config.yaml
dataset: "drum patterns on synthesised drum kits"
noise_aug: 0.01
norm: "rmsnorm"
inner_norm: false
expert_mlp_ratio: 0.5
kernel_size: 5
residual_init: "none"
Rows from block 2 of a small sound classifier, named by matrix and row number. Rows with one number belong to one neuron. Each number is 500 + 25 x the weight over its row's rms, rounded and kept within 0 to 999. All counts start at 0. Numbers have three digits each.
Before each neuron's rows are labels from the 100 clips, of 14976, where the neuron reaches its highest value: "peak on" is the class under the peak. Only what is clearly more common there than usual is listed. The data: drum patterns on synthesised drum kits. In brackets: how many of the 100.
# fc1: MLP up (model.blocks.2.mlp.fc1.weight, 1536x384), inputs 192-287
# fc2: MLP down (model.blocks.2.mlp.fc2.weight, 384x1536, transposed), outputs 192-287

peak on: rimshot (54)
fc1.315:492494519530494526482438523472502495523489532474465482441510523482489488471484545502493509474501478533575512526501473501501507492488494507504514487510483471472482511520521510470522476522499520516470518459486522493524475520566494510458512496504505461517533499487494500489496488462477493466
fc2.315:518490485472505457563435489490506506512492539487560488550498587468515512487509477514559507499495467513496492495500510500542491492476506485511527505493489496529496498499459499491472465505486504524491486517477528504511503551527505537474450500462498510514505559493484509502497488475533509496

peak on: rimshot (25)
fc1.644:559519504500490534489481508526483557476471525508490508491466501517504507460518498456481485524530519480520473541503463472487501483532515498539482488501475504512490467496538528486513487501505525452521489478489509532513495543500481476455494453502488549500530479473463503466456515476483526506
fc2.644:499563507452440471482526454498475529499476491510447465496522487504504505516453461494515500492520483486518460514515519519537507544494485512498506501514483509524507469506526533433489501477512542489539495509516472487509543491443515504495495492530504532486497478512472513521477474523483480514

peak on: closed hi-hat (37)
fc1.96:468471520552502496489511532522534532493481503507526517514489496520507475499484534554516506541505441514474515506542491462525511502497506507477509456512454531525513496498504538507543472495507498495494493475495481518551528473553489509485555456494469542507511481465490501531503506535500516486
fc2.96:483507471476511528528424475489455501504479556520505491561488563511461495474521504480462511517528502499510493506465506483510491469476516491535535490498486504530506506523474505462503503513521457506530492526517519534527500503535481472490483518452496496512499528525517503515461492512481475494

peak on: kick (28)
fc1.657:479487524516519496481499528492530497493496498502503498531538491478495537505449537443501490532531508476535516497489471504458499493525501487495534467509485457470501509499454520504496533520489530465483516481470522518503530536532528459469508490509543458492541488506516523539488513491480528484
fc2.657:510517532530522506439520516489480510466507464505432500492512471507473439519510481534533523479511488500513509503465485486536531525558492495482513486521507518490503517525499495478489497495486512504498490529505558554484482535460506462508496494497473523514470447513514505487552535515485468502

peak on: rimshot (27)
fc1.149:527551482501492499466466504518518500489465501491506537486482503509492533482471524474479482486499513526501464505499458486524488496467532456467490514519466470479495505535499469476457465542483490482475549496520537531489522565486506481517500470481506458495509491499476484495504465489461482518
fc2.149:493497486519496516536449518536553511535500520470519473499529479520524544468516536473533487447484497468508519487488496494471513531478458478477477522509536491489502449498463506455503512486534466522498493512533490460514503531546532491507460489447483500497455481471521518467528537501528532520

peak on: shaker (27)
fc1.696:497504461563465491493507507493531523508477533519494513561532532474512507505485475493493510503522473453511510510504458485471504483514468510507536487463493514465462465529480542474451492522491508525455505497507514520486528475506517505495472482468556538490557520481503487500477465472503518458
fc2.696:500488499517499463541526496481501518496537516511495506514528500524499464515499468474534541515527496436497511504488465493529517511527517495484516506498523463506482483517544539497491512509467521525512521482480525500580511496509521499541491496472506506501535519479493476500535489507516481522

peak on: clap (25)
fc1.273:514487468514505508516471502500526532494492499481500519460534504490503507489509512517433537550525442485506464536528441511479508479524535473498524477510461506508510513520497534470497509487509478473517520455526494504522504544519481446490492467486494507453529516455511515490459500501459510449
fc2.273:468511518484503477498460493498517528509479526483554515552482522529523478491540502488516491466526501459522494472472463509500517511501501514525486478512512464497540502482513504452498516521480493533526503528471519504512496510510491528499492501471518476485518567499499512536526481508519505531

peak on: crash cymbal (26)
fc1.35:499493487545477488500504495505472542457525518514494511490486483482467494530484520483506542529501529479508485514476525492470500518499478501459508455480494527502484511503475515497480494486525475460469556496511509508539494522499520530491430479520521550493530523466529466495511501466485513487
fc2.35:509490540541527516568549484479507497482514451498523537509528464493460465520536486521482501496476503519512480509544539513486504510487500497519519510524494507445491481515522496514500513512504471471521499440513492543538494484509471454482508495493526488460422525497498524500526472514498473444

peak on: crash cymbal (36); open hi-hat (26)
fc1.455:513522472513472452470496494484536499490465509463476500493495457516467507518501485494426510550529515551505509567534468517512523502507540487517530490499468471514516480511508502471501520476506528531516482505533518498486482522495505537470472498485504465493522495509537493542517460491486496513
fc2.455:502496546486520502505505482517511522519519472494499517535430460539469529502492496506488527451512433535521525502517507489516506514512502501531534452512506475494493483505451469486479517505506501475488494516478475529533494517499513506506476462485487465513494456527496495517547480475516413520

peak on: snare (48)
fc1.354:519449476526514460506495483550531519515465464487497512500505499475452473499553517470468523493514481511519521525487487489471490478510539495539504470485478530463473476501555515480514491522511503524502514446533530532497496472496489532470464487493475457505503502491495490476454483494491490504
fc2.354:487502522498487520540466510509465461496501484502520481519498534528563559473496523501514482524522502557513499477514477501528500565493516509521490491478471499508491487503452529514511481513521502503482499550483517473448514547509528519493504507504450499507502543495511509541453463490488459518

peak on: clap (28)
fc1.137:515516529487505498466480508493499513506506519511515497520537534484480494530473519509519498496496486538516469506456507496505529463499504491510497484503518540454486474491524529492495497503460489459456493493506506493461457488506504516506474529528482538485531527488530481525510435455479476451
fc2.137:504450521513497469477466477461472494478509483477432467495512470503453474546524509512491502559499500489501508471475508470513494460486499518496501488510504464499546506520488552514496470462542497508510480462481555491487498504471408526530534490544493479474478504506534495520480524489516459484

peak on: kick (52)
fc1.589:514460501498527497491497507483515529506516499521525513457486468474487490479529529454485497535493475489500492504480497493498513493510528482527484501512449529529487543492510485480545501522553533494497559481487512496586539506510549543471525507482505591534486508536498482540477496506475514506
fc2.589:498487477485495523544506502538502492510521475460526475566528518503497513480477505484500519485525480488485501511494488486491505465498493524489511480472504483491509492491517524500496479502510511457509529504492444478580472459495566480504464504454498494528495575515502479528500504509494493547

peak on: crash cymbal (33)
fc1.319:501487509535475493468501485491476515470509528501528497477492498498486521533459540456503493550512452493479450520433494498509487489519487512500483516501547449480531509496464567522510531499496525507473512464527503503520498507520526498467448505492516461505510500508465516485541519477523491508
fc2.319:492496566512552524581534506534490526479500504522529495512488499484454519495457526475481518485485480523507501516515527502546478497441527473490502498506504485497473495539490485493504493485517515499502463475500531576478487520463479455543476491466526509411399529506454482476496456502495490429

peak on: kick (33)
fc1.376:502472495497510492462508549543488523489510463486478493508480476471476511526484523497468495532507515473533524497472529538471506480492494528524475487501483509485468521532502481523491476550501491480505542519484486509501531526473526500486510495502485501536478501493508501493520522536516487486
fc2.376:464514493537554511524558491480468482481513492472554515508507488527546534505508486449492475509503503513471487507512480494526451465500519483513489538485543507520515481485494516501471500502507520474466521495490483498477524467500510516497503498507487516486497491455533461517539504487486526541

peak on: clap (31)
fc1.484:558544494479515504485455515578486495526503512513479496522497505480490482471497524544535503483517496492551491531467454503519498482461481487527523490528471466493502469499509522491521464494500522483528526481485477537498497517465550429489489435500508540477480511454504490486508484495497477499
fc2.484:520513502457469492476493484527485466483503461529468514522468494476487471494540480512480483461489493549491491468466473485555504543441512521515459530524508487517514488520457499497471508510500521564523499476523519479503507538547521548506526507531470495477496453483526517520512504516498438506

peak on: kick (39)
fc1.21:515507463536474478495501493485536502481490526496472516495504521484515500522473447498475468535514494527540511514500467503490524517462477535459495504497463472497488537530486476506487516481523503470482490504560534498538485526460544474536489537541517506523516510461508522477509492501484468514
fc2.21:482524510469483521503525503480510481516497512501548526514523496498466511487478484496484508484495521469498478485480495470525525524495509480499477495499518519503500482517536532481550501486522472520531501519495487457547441550504509486508502513479502503490454537497537486514545481495523500540

peak on: rimshot (26)
fc1.60:486488515545543525482483531493555502473491520502523521513465520507497478437493527470504542479531429538526501528568465487490505460518518487521495487534478499516506482515512562488517488525521509483497529447521533523517506505538497485471534490491479451509542507460527514537512483484486504517
fc2.60:473507472476497472558406523555486501503469497479550481591532528473508528463493498492530516554508489514484513480450489507532528504444519499520519497488484506514522482522496538500462466512497488522476494502519477479477497516545474527501425519509507540513483554536499515524458494483480469503

peak on: kick (37)
fc1.539:494512447487487507499525489499525484490494493474517527500523493495524530516504494485515494528507513504498520520478480480467514514522550482530510476499490509493498465539478488471461498512482544477500555473470548520493537552501492494461491504531529479511560502503467549485493504466487490520
fc2.539:524469513502459467455511526517510528435505463520471559487494446495485464515492488465502509550472488449500525512484495484523496497464489523487499531499506482506508476467486505517491514473498489501504534534503512498451499523495473491520495512556520478497475530520499480473522475494509453434

peak on: closed hi-hat (30)
fc1.187:501494499498514485458467520478513493518480478446487507484484469503476463517445520511542510538498502517493449477501482481488493468515516478534548446517493492484516485527519517502516480457469467502492513430513475519523513536510480541475483442520516502492519491467529482562516492474434535502
fc2.187:500465566510499513513490537438448544470510483484464507552521513532443511476494510531485486483516517518439489498469519490511481526515524487501494475522475478509492520513467473497496497531474482548512495486525547543475479531532529507480497485478524472506460521489529508492478473538495462460

peak on: kick (37)
fc1.24:560474501472504492494506538528507474485472506501504507486433514486505478519516525517529496508522461488503476524451531488510448495484492502482477510516479475529526521468495490490506507498515507469512500493479501518523519492463484477473495552499502545505476474502481503452450468519493483458
fc2.24:471498516512463506496543508498506490490501502491518494442513496525530507509494525504479498482535487457515535516476502475537504486446458514485443495488467484501515533468515482468489511443502510448479550514512482496547482485507528511517513505488491486466542538518486481511478499482494523507

peak on: kick (26)
fc1.563:519546517494480498479491487490521486505469495517528504479519547493520503495508549444535521500507497492581499515509486485478489497468476511537467515504470515498515538467507521472493481524521511538492546483472514530533470453514499506493486525526521462487480483463509518487484499486488498505
fc2.563:501452464502561477541482483508501492483503569497514488467486521491507486462527483517507472486498519505520500478500511530515520523484504489506493511534501529489458472485508516505520494497512480512506515524506450479528508510575496499497479541481501492469481477472492505531510518499507469463

peak on: kick (30)
fc1.529:504499505544507481487516516470507510502491493512487519469483485482490499488500509511476510489523481521495538515554498478514512516499488496534503519512502521503505506491506494492488516487512480490491436522505512495500484490488490525504521491492485460535529512504534526467486457492475471482
fc2.529:501489555508485508551535501428481494503476463491525475470515511500480526479545522482457478477486480490535503529531513511476471480495502509484506492483501518472513512510510492532498496471497520515480542508494504632509511497563490446482493474503484501477468522519508497445547480492472551491

peak on: ride cymbal (45)
fc1.583:517459502583452448463547542481509499519482485483500508496543501489464513504487465485509515511511501493507481466493486559486533511472494499518506498469468530513518519479503504499534500496540526505468477552476522524515498496481483524488520448480502530496507453476490498526504468449459483482
fc2.583:523484468481525483502527501510473481457540533522501505542501455522522479506519506501483497511513524461501497489483530512499481486528502495505514495511514520497476511530478486525531491473570475513522463537529477473485497490571511458523502516530507507510483536513482500477525491520457470486

peak on: kick (50)
fc1.596:491496510476506505448489475503506529460498487518513491482506531514510531527471558491542522528517503504487472513466488487511508512549508488480476474508503497513489478490527523507476506510477530565500531458528492543544502484510459470459518488522524568458476513530519523525510492487487475464
fc2.596:505498486486535497491527515545494550518503487502484480466528522512473503462515524482484494502467491481480526489547512467519499493476482517497482487506477524512491532500496527518506490519517493537517497475517466481514489492515502554534448501486474464523491509497474488544474512516491441475

peak on: snare (32)
fc1.25:542519521518498507472538497515537515469482489491520532479535468481470496480462548461508513497462514483528474452514551483488512501518469494452513454480502499510501509492508490508494536487502504529510546521500500526467494475551490528490472508557518505524534486500522504504485518497515461470
fc2.25:491525497499493519490506496472495550521523488514525531500492459521466478528531489474551496517479525474461486508504504495493483474508514522504505446445494515513537484490511530479506481469483496505504495523538549536562498485476487477508461536510501482530547465527510519453490510487490465515

peak on: closed hi-hat (44)
fc1.541:526495498534478470495521502466505476501466515503505501523533477492469558496486487511499527543549464474522464555523504509489519538490512475499494476487476519481470497475500527481485549487494524493523480486501521504480484487505475495490478536522513477512525503488537477491499440501489511478
fc2.541:505474544493461525505528517477502477475516458458463495483502465524502539503502521517486494508485488459484494504498512501495512494512505500506521515527523495504495515456501552500467526473527523503509502501493470519453500503452478503493556499481505498543486441478511469497540477506503491534

peak on: crash cymbal (42)
fc1.636:494478458530490481483506541472540482478465480479503494507470458498484507554509519498482553497525502520512501512509489494472494523496519508490520506501491513471525515489463491464481476475478487494478485482564493482473487519501492540485477490477492513511506493511506517460503441478496515490
fc2.636:507478535500502501507487498468548523490541443475463502473460477528539539514493484500495503468484512535509523515505524519482504488496511525496529510524540497474476519484501504485465508529457505504533490487508511548535525499498498462480515488479495455504429498527444452475518492471514510537

peak on: open hi-hat (31)
fc1.581:491501475537475529520500439507491519477511500483462463515520481549537483513524504507463475462495499499524478531491524493487482523503478455516517537516497501478490487475527559496486463509529482447440520521500510511482492487478489505508517525535505503519557530493475514510532487472514475515
fc2.581:475483504502542492510533454552492513493516526526470512420493507534507527507490521502505480540494511513514472507550523495417507492556524473505463532469489480505522544510523517531510523502473494479480492492522502561572505498549491469510512527480488498493501494514492515489475496474512495498

peak on: high tom (27)
fc1.706:544491489461474494497479478526507518505495536499496512460537485474466527501485539464489544503531483527504488548483468494489503551498534460462523497500498496489489486517540510472508484537504521474508521473463516546514490491519542482487499516515476487496541553489497503514483520506523495485
fc2.706:504519509526523506466502496544435520540456510526485452546528477505478516468487500505497493507476484512472462496491513483549507504476481486464496476490502507504484517532461491495497502509480471504542508482478470417492525513502520521511495493473535551498501474483494486550565536479500505463